{
  "crop_scale_min": 0.8,
  "horizontal_flip": true,
  "encoder_norm": "layernorm",
  "encoder_parallel_block": false,
  "encoder_inner_norm": false,
  "encoder_conv_stem": false,
  "fusion_encoder_qk_norm": false,
  "fusion_encoder_parallel_block": false,
  "fusion_encoder_positions": "learned",
  "init": "kaiming_normal",
  "optimizer": "soap",
  "steps": 11900,
  "batch_size": 512,
  "epochs": 20.7,
  "lr_schedule": "wsd"
}
Rows from block 5 of the image encoder, named by matrix and row number. Rows with one number belong to one attention dimension. Each number is 128 + 32 x the weight over its row's rms, rounded and kept within 0 to 255. All counts start at 0.
# q: attention query, key and value (stacked) (encoder.blocks.5.attn.qkv.weight, 576x192, the q third), inputs 96-191
# k: attention query, key and value (stacked) (encoder.blocks.5.attn.qkv.weight, 576x192, the k third), inputs 96-191
q.77 [126 131 124 153 151 137 102 166 137 157 104  72 147 150  72 170  84 156 120 136 115  98  38 190  95 164  94 158 152 145 131 126  83 131 116 131 102 166  58 104 163 115 149 144 166 114 170 157 129 133 129  89 119 163 146 152 112 180 165  97 165  95 127 103 144  73  81 131 156 103 124 141  98 117 146  99  90 100  89 124 136 114 171 114 119 121 126 111 134  50 107 153 138 120 138 168]
k.77 [ 60 151 112 124 109 148  92 146 151 148 153  90 182 156 118  94 138 163 161  78 197 161 126 150 163 146 170 164  87  98 116  97 102 109 125 115  99 136 137 158 153  63 160 140  91 183 102 113 139 109  58  87 125 106  90 124 131 109 210 100 150  86 120 174 148 142  96 141 151 111 111  80 136 140 152  82  93 109 105 134 170 130 125 160 144 145 141 159  72 139 116 143 154  96 122 176]
q.78 [ 84 136 114 154 122 161  99 145 167 155 114  99 136 139 130 107 129 115 134 151  97 115 114 105 151 114 151  99 161 164 132 140  84 116 170 138 103  91 113 116  91 140  74  96 137  90  99 107 112 150  50 185  93  98 138  74  61 102 176 135 137  82 124 180 164 112 189  92 189 100  42 151  60 140 152 101 153 138 123 127  81  99 116 157 178 160 107  76 132 129 159 157 104 151  66 133]
k.78 [139  95 134 174 115 136 173 158  66  75 131  99 136 152 124 143 120 114  53 142 131 135 151 107 200  75 111 114 131 134 135  81 131  78 147 162 139 138 133 156  73 109 173 124 205 101 147 155  64 132 127 138 100 145 134 124 149 141 115  98 151 115 129 143 150  60  90 180 139  86  79  85 147 104 118 150 131 162 124 165 118 140  69 113 164 159 139  44 133  70 134 182  82 171 121 189]
q.79 [121 133 130 147 140 130 110  48 198 146 201 137 173 149 154 158 134 126 113 104  44 126 131 127  70 114 131 109 105 143 126 145 138 111 141 113  90 138 135 157 118 105 163 142 175 121  97 139 158  56 142 127  91  75 145 175 113  98 136 110 104 106 162 152  76  78 123  79 140 103 145 122  48  89 139 164 114  79 147 136 135 106 168 164  67 114 172 118 105 119 129 143  96 122 110 130]
k.79 [171 202 159 186 157  72 135 125 116 125  58 112 119 110  98 173 166 142 111 146  85  89 161  80 122  94 182 183 104  95 143  85 108 174 126 126 120 111 133 126 150 112 104 122 122 195 146 153  86 146 134 136 114  88 154 149 148 154 102  94 140 103 175 123 108 113 101 169 145 118  97 104 170 146 179 116 108 107 116  87  94 115 132 150 143  82 150  84 124 154 151  94 106  83 124 118]
q.80 [161 157  78 134  78  94 118 178 140 164 145 172 124 146  95 105 121 142 137 108 107 132  68 151  97 123 125 127  95 106  74 124 102  83 138 129  85 140 119 123  68 132 152 139 133  97 153 128  91 126 164  97 119 111 179 126 130  99  96 158 200  49  78  96 171 123 135  98 166 109 167 108 137 133 125 162 111  75 154 121 102 160 136 125 131 142 181 106 150 124 101 176 160 189 133 147]
k.80 [181 142 145  74 107  82  99 166  94 130 122 111 133 154  88 185 111  82 108  87 131 146 130 141 125 126 148 155  95 125  67  74  68 155 154 142 108 138 126 135 171 139 120 170  88 147 121 145 114 183 126 118 132  92 141 199  93  84 110 110 101 137 144  73 125 110 106  99  44 131 128 175  71 114  97 147 100 151 162 103  91 115 129 148  97  80  98  52 155 143  89 121 123 123 144 100]
q.81 [ 92 180 174 124 127 110 150 142  87 120  86 153 147 183 109 129  77 154 156 123  63 149 113  86 112 123 110 113 176 120 117 146 132 132  75 129 175 134  94 132 118 145 144  75 120  83  98 147 129 122  65 178 106 156 152 119 161 123 119  67 189 150 114  87 155  86 100 144  93  89 165 146 143  90 121 125  79 124 152 160 159 122 129 118  95 137 119  91 123 210 110 113 165 102 128 113]
k.81 [109 131  75 150 125 173 182 136 132 110  75 145 122 154  93 102 105 148 148 127 140 115  79 128  90 122 140 125 163 144 125 113  99 110 102 103 150 208 128 160 171 136 146  85  57 120 115  92 148  93 143  84  87  74 125 132 108 137 106 108 154 140  90  40 173 148 136 148  67 123 125 152 142  82 115 166 133 115  86 198  84 156 125 136 111 161 145 122 112 129 133  93 147 144 124 144]
q.82 [ 86 120 173  79 104 116  96 101 130 170 140 111 160 146 150 133 118 134 113 111 138 194 129 103  89 126  97 117 160 164 148 136 138 137 130 165 146 151 144 116  86 114 138 110 189 110 112 117 132  76 128 115 117 169  51 146 160 120 126 119 157 124  94  79 103  95 120  93  89 121 145 118 103 140 141 115  87 123 123 142 131 152 147 138  42 128 125 113 154 140 144  51  97 113 136 114]
k.82 [137 127 127 122 160  77 125 123 147  93  59  86 174 179  93  64 118 159 112 110 123 103 118  92 183 157 136  92 127 171 170 127 168  93 117 113  99 147 122 118 142 138 115 173 109 176  55 101 120 162 127 156 149 131 126 112 138 113  94 142 178 121 135 137 142 166  97 134 106 105 154 136 131  96 102 189 102 114  67  96 159 227 171 133 128 114  74  79 160 110 157 151 179 120  97 135]
q.83 [144 104 127  91  80 134 150 130 148 108 104 166 141 148 138 113 140 164 105 163 154 125 136 100 102 115 174 121 133 154 144 148 108  94 118 100 196 147 188 126 132 122 158 107  38  72  91 103 162 105  83 122  92 151 132 153 138 154  95  72 113  95 154  76 128 162 185 133 119 157 198 177 101 137 135 142  67  87  92 149  83 143  79 131 153 111 135 145 149 120 128 159  83  84  56 116]
k.83 [133 105 161 114 183 116 136 143 137 170  94  85 105 146 117  65 113  80 101 134 125 142  92  65 103 141  92 123 152 123 145 100 113 115 143 183 141  79 149 102 104 126 135  91 103  96 108 153 123 103 100 139 119 149  41 114 146 149 139 179  39  98 140 125 190  85  93  71 133 202 114 115 165 173 134  76  80 137 130 169  82 126 121 131 118  97 127 124 131 127  96  87 124 135  72 174]
q.84 [ 99 172 161 131 141  94 122  72 149 109 125  74  41 107 101 122 130 158  98 159  68  67 108 127 117 134  99 131  71 162 105 140 126 197 139 130 122 133  85 130 119 132 118 189 132 150 171 113 137 144 112 173 131 126 178 150 123 125 160 198 112 121 115 195 112 125 104 155 141  91  98 137 134 123 142 162 178  84 113 166  74 155 140 157 162 146 130 148  87 151 129 121 114 160 137 129]
k.84 [114 163 167 148 124  84 139 163 141  67  98 171 128  92 141 112 170 153 128 125 145  68 136 126 102 159 119 179 154 100 171 123 132 151 118 202 106 152  78 130 166  62 138 144 161 138 121 139 154 179 141  99  69 158 114 154  57 133 110 141 120 135 109 167 145 124 149 143 121 117 100 166  66  96 113 108 143 113 125 113 113  95 105 102 169 138 146 114 113 110 132 119  51 117 109  99]
q.85 [114 112  69 138 151 105 195 120 134 125 149 120 168 132 156 123 144  67 119 166 150  82 115  87 116 117 120 137  68 124 116 107 159  78 149 114  97  90 139 124 166  86 176  93 121 198 126 165 147 123  88 112 131 158 192 142 130  77 151 132 125 112 125 169 120 105 126  95 158 119 134 111 140 129 108  84 119 126 142 142 138 137 110 155 152 158 119  96 132  90 157 157 115  66  85 173]
k.85 [115 141 106 174 107 136 141 139 118 170 152 120 188  62 178 174 124 112 153 189 106 118 163 147 150 146 154 114 117 114 153 127 142 146 152  98  93 108 128 128 147 131 150 107  85  97  88 110 189 134  99 184 179 114 177 133  99  88 172 114 142 160 121 173 142 157 152 212 123 133 127 104 120 126  92  94 132 118 115 151  97 115 163 118 141 150  99 118 120 164 113  87 176 156 136 100]
q.86 [ 88 144  74 156 108 139 164 161 177 147 134 135 150 158 112 109 120 148  59 101 124 122  98 117 139 186 140  96 163 181 134 125 170 131 136 147 149 158   9 168  89 123  66 112 137 148 152 120 123  94 114 133 112 104  93  83 137  85  94 150  71 113 108 175 162 131 131 144 103  79 144 132 131 131 136 104  57 135 145 100 162  83  99 158 154 133 184 107 173 145 151 186 119 152 102 124]
k.86 [136 111 145 114 105 144 154 125  55  99 112  80 150 119 114  97  86 105 121 104 158 134 116 129 140 190  90 164 105 153 107 130 134 141 124 181 172 200 130 151  91  90  96 148 123 170 140 142 132 194 125 136 182  82 136  96 174 122 125 112 143 181 126 119 147  91  93 166 203 111 184 118 117 150  81 144 105 168  80 132 103 169 142 115  76 148  93  64 131 158 142 170 123 127  92 114]
q.87 [157 110 123 144  80 189 139 112 146 164 143  98 107  94 120 148 190 105 158 147 126  59 178 151 170 121 127 174 115 160 116 100 114 126 127 166  96 126 171 139 124  97  82 173 131 166 134 188 115 158 159 138 141 103 138  75 116 120 127 115  80 114 156 125 171 138 120 128  95 123  80  44 175 118 151 107 157 113 167 107  99 170 169 147  92 163 130 143 105 110 134 132 110 192 142  99]
k.87 [119  97 126 118 156 127  72  88 102 112 119 126 120 100 123 140 173  88 165 141  65 108 117 149 150 123 190 128 139 115 182  93 105 116  89  92 157 105 158 130 164 198 146 132 170 125 136 119 120 226 152  66 110 115 124 113 145  72 165 139 133 151 181 220 136 103 187 116 100 106 158 104  96 143 158  91 112 108 158  88 126 154  89 129  84 139  52 167 165  93 125 164 111 144 124  75]
q.88 [124  90  83 126 180  68 132 131 156 102 126 152 145 171 111 125 178  83 114 107 142 164 145  80 124 127 111 107 150 146  83  97 166  72  82  93 151 174 145  84 116 137 195 106 161 130 170 121 116 183 136 137 125 157  99 154 141  92 108 202 127 138 157 159  96 144 146 148 146  89 170 149 125  91 133 184 162 141  74 121  99 120 139 194 177 146 150 164 152 105 154 144 177 118 118  89]
k.88 [ 95 165 129 129 140  76 161 128 128 159 129 159 126  84 119 162 177 128 150 122 119  81 160 101 111 118 170 186  93 110 140 134 115 133  69 154 130 116 131 131 172 130  84 160 144 163 104 156 146 196  54  73 162 152 114 114 102  65  48  65 129  81 110 130 118 149  87 133 114 126 104 171 101 108 151 174  81  90 130 145  96 108 149  90 121 124 133 117 180 143 124 143 120  96 150  99]
q.89 [115  99  49 137 128 141 133 122 164  50 101 127 150 116  41 144 209 137 152 127 112  98 135 157 123 138 122 134 172 154 133 130 134 139 117 237 161 178 174 126 111 154 166 144 117 124  95 156  89 126  82 113  97  65 101  66 174  90  93 144 121 104  94  82 106 136 188 105 108 149 136 133  94 118 165 164 106  97 117 119 131 113 129 111 178 172 101 154 169 126 115  84  85 130 116  51]
k.89 [139 152  86 121 176 143 169 121 107  71  92 115 110 184 163 123 193 143 128 117 126 148 127 147  82 102 187  65 158 148 106 100 100 126 134 122 169 189  98 150 136 154 147 127 149 133 134 160 152 109 196 142  99 130  91  57 163 124 127  74 100 101 109 153 222  95 110 142 153 129 109 124 123 121 179 109 136 157 146 163 121 140 114 121  68 130  93  79 191 131  84 137 112  96 113 101]
q.90 [144 145 166 187 123  74 142  93 121 116 111 197 153  87  98  86 114 117 132 108 146  92 125  90 130 147 114 140  97 141 119  90 127 185  64 126  85  65  99 189 153 136 147 139 151 174 143 106 142 167 111 127 117 156 138 114 111 106 159 116 124 106 156 160  92 141 100 152  83  95  57 122 180 146 113  91 160 155 146 161 146 150 196 141 143 104  57 124 127 109 158  71 135 102 145 224]
k.90 [100 159  99  69 181 132 161 154 169 139 158  59 159  64 161 116 104 174 104 178  94 107 119 104 128 169  70 126 139 126 143 170 189 126  28 139 150  81 170 122  74 111 147  95  98 130 155 147 116 170  74 134 100 175 152 160 160 142 171  83 121 132 106 121  99 136 161 175 147 161  93 105  66 145 125 138 143  84 143  86 157 140 137  72 149 138 147 101  95 185 177 139 117 102 114 174]
q.91 [126 176 129 157 123 144 112 102 148  65 131 142 141 181 120 133 100  69  81 160 121  99 103 110 153 141 106 114 181 169 181  81  95 120  80  64 168 134 150 112  64 154  94 149 115 121 127 178 103 164  85 134 147 172 120 152 174 127  96 136 125 134 121 115 158 129 126 188  75 157 193  95 137 121 210 131  72 139 116 115 139  80 126 140 131 160 163 140 114 188 159 116 151 112 138 124]
k.91 [111 133  95 168  69  77 117 102 124  70 167 157 108 172 132 121 152 105 150 165 113 153 117 162 123 110 165 162 173 111 143 184 121 114 159 136 127 152 132 193 125 156  86 156 131 158  94  74 105 136 142 149 155 101 145 148 129 108 172 105 140 200 153 129 134 152 120 136 107 101 167 170 140 116 166 136 137 108 180 106 167 140 111 142 136  97 107 135 122 121 116  63 131 168 175 162]
q.92 [177 138 151 134 170 112 213 122  90 146  42 110 178 165 120 132 136 159 128 163 111 133 156 133 108  87 137 121  90 110 110 149 148 170  79 122  51  90 141 165 114 150 107  88 130 142 190 127 167 143  96  81  87 125 107  73  80  86 119 130  96 139 110 173 159 110  83 180 130 161 149 156 148 147 128 105 115 191 120 150 121 156 102 108 135 100 153  50 114 116 150  90 178 174 114 174]
k.92 [ 96 129 131 105 126 170 169 131 108 223 104 103  73 141 171 149  76 139  68 132 168 136  92  58  86 103 153 121 112 112 144 161 153 158 115 114 133 142 101 101 154 157  92 100 131  83 177 130 121 165  84 123 140 142 109 111 142 123 122 112  79  81 110 147 119 159  89 165 165 141 128 123  77 133 138 107  77 134 122 155 177 155 107  95 143 160 133 157 116 125  66 161 131 120 167 119]
q.93 [137 160 153 169 147 123 142 127 136 163 164 126  94 123 136  74 130 120 141 110 111 183 105 158  65 128 121 197 140 133 148 101 106 156 137 134 121 138 149 111 129  82 118 180 210  89 171 172 119 135  59 127 130  94 153 108 133  92 110 150 144 125 130 133 124 199 164 161 136 158 117 104 250 170 157 106 131 153 123 124  77  94 150 151 132 120 116  76 152 111 117 116 124 149  87 137]
k.93 [123 160 148 173  72  93 127 101  99  58 116  73  85 121 133  56 154 117 144 148 110 171 121 156 196 154 111 152 152 139 194 168 172 118 112 119 163 123 140 111 115 190 135 152 209 156 117 164 150 158 125 137 104  56  90 146  68  92 169 122 143 133  95 135 107 130 156 180  61 109 140 109 102  84  96 106 120 130  61 119 134 129 133 130 123  93  84 153 123 157 149  72 136 161 151  71]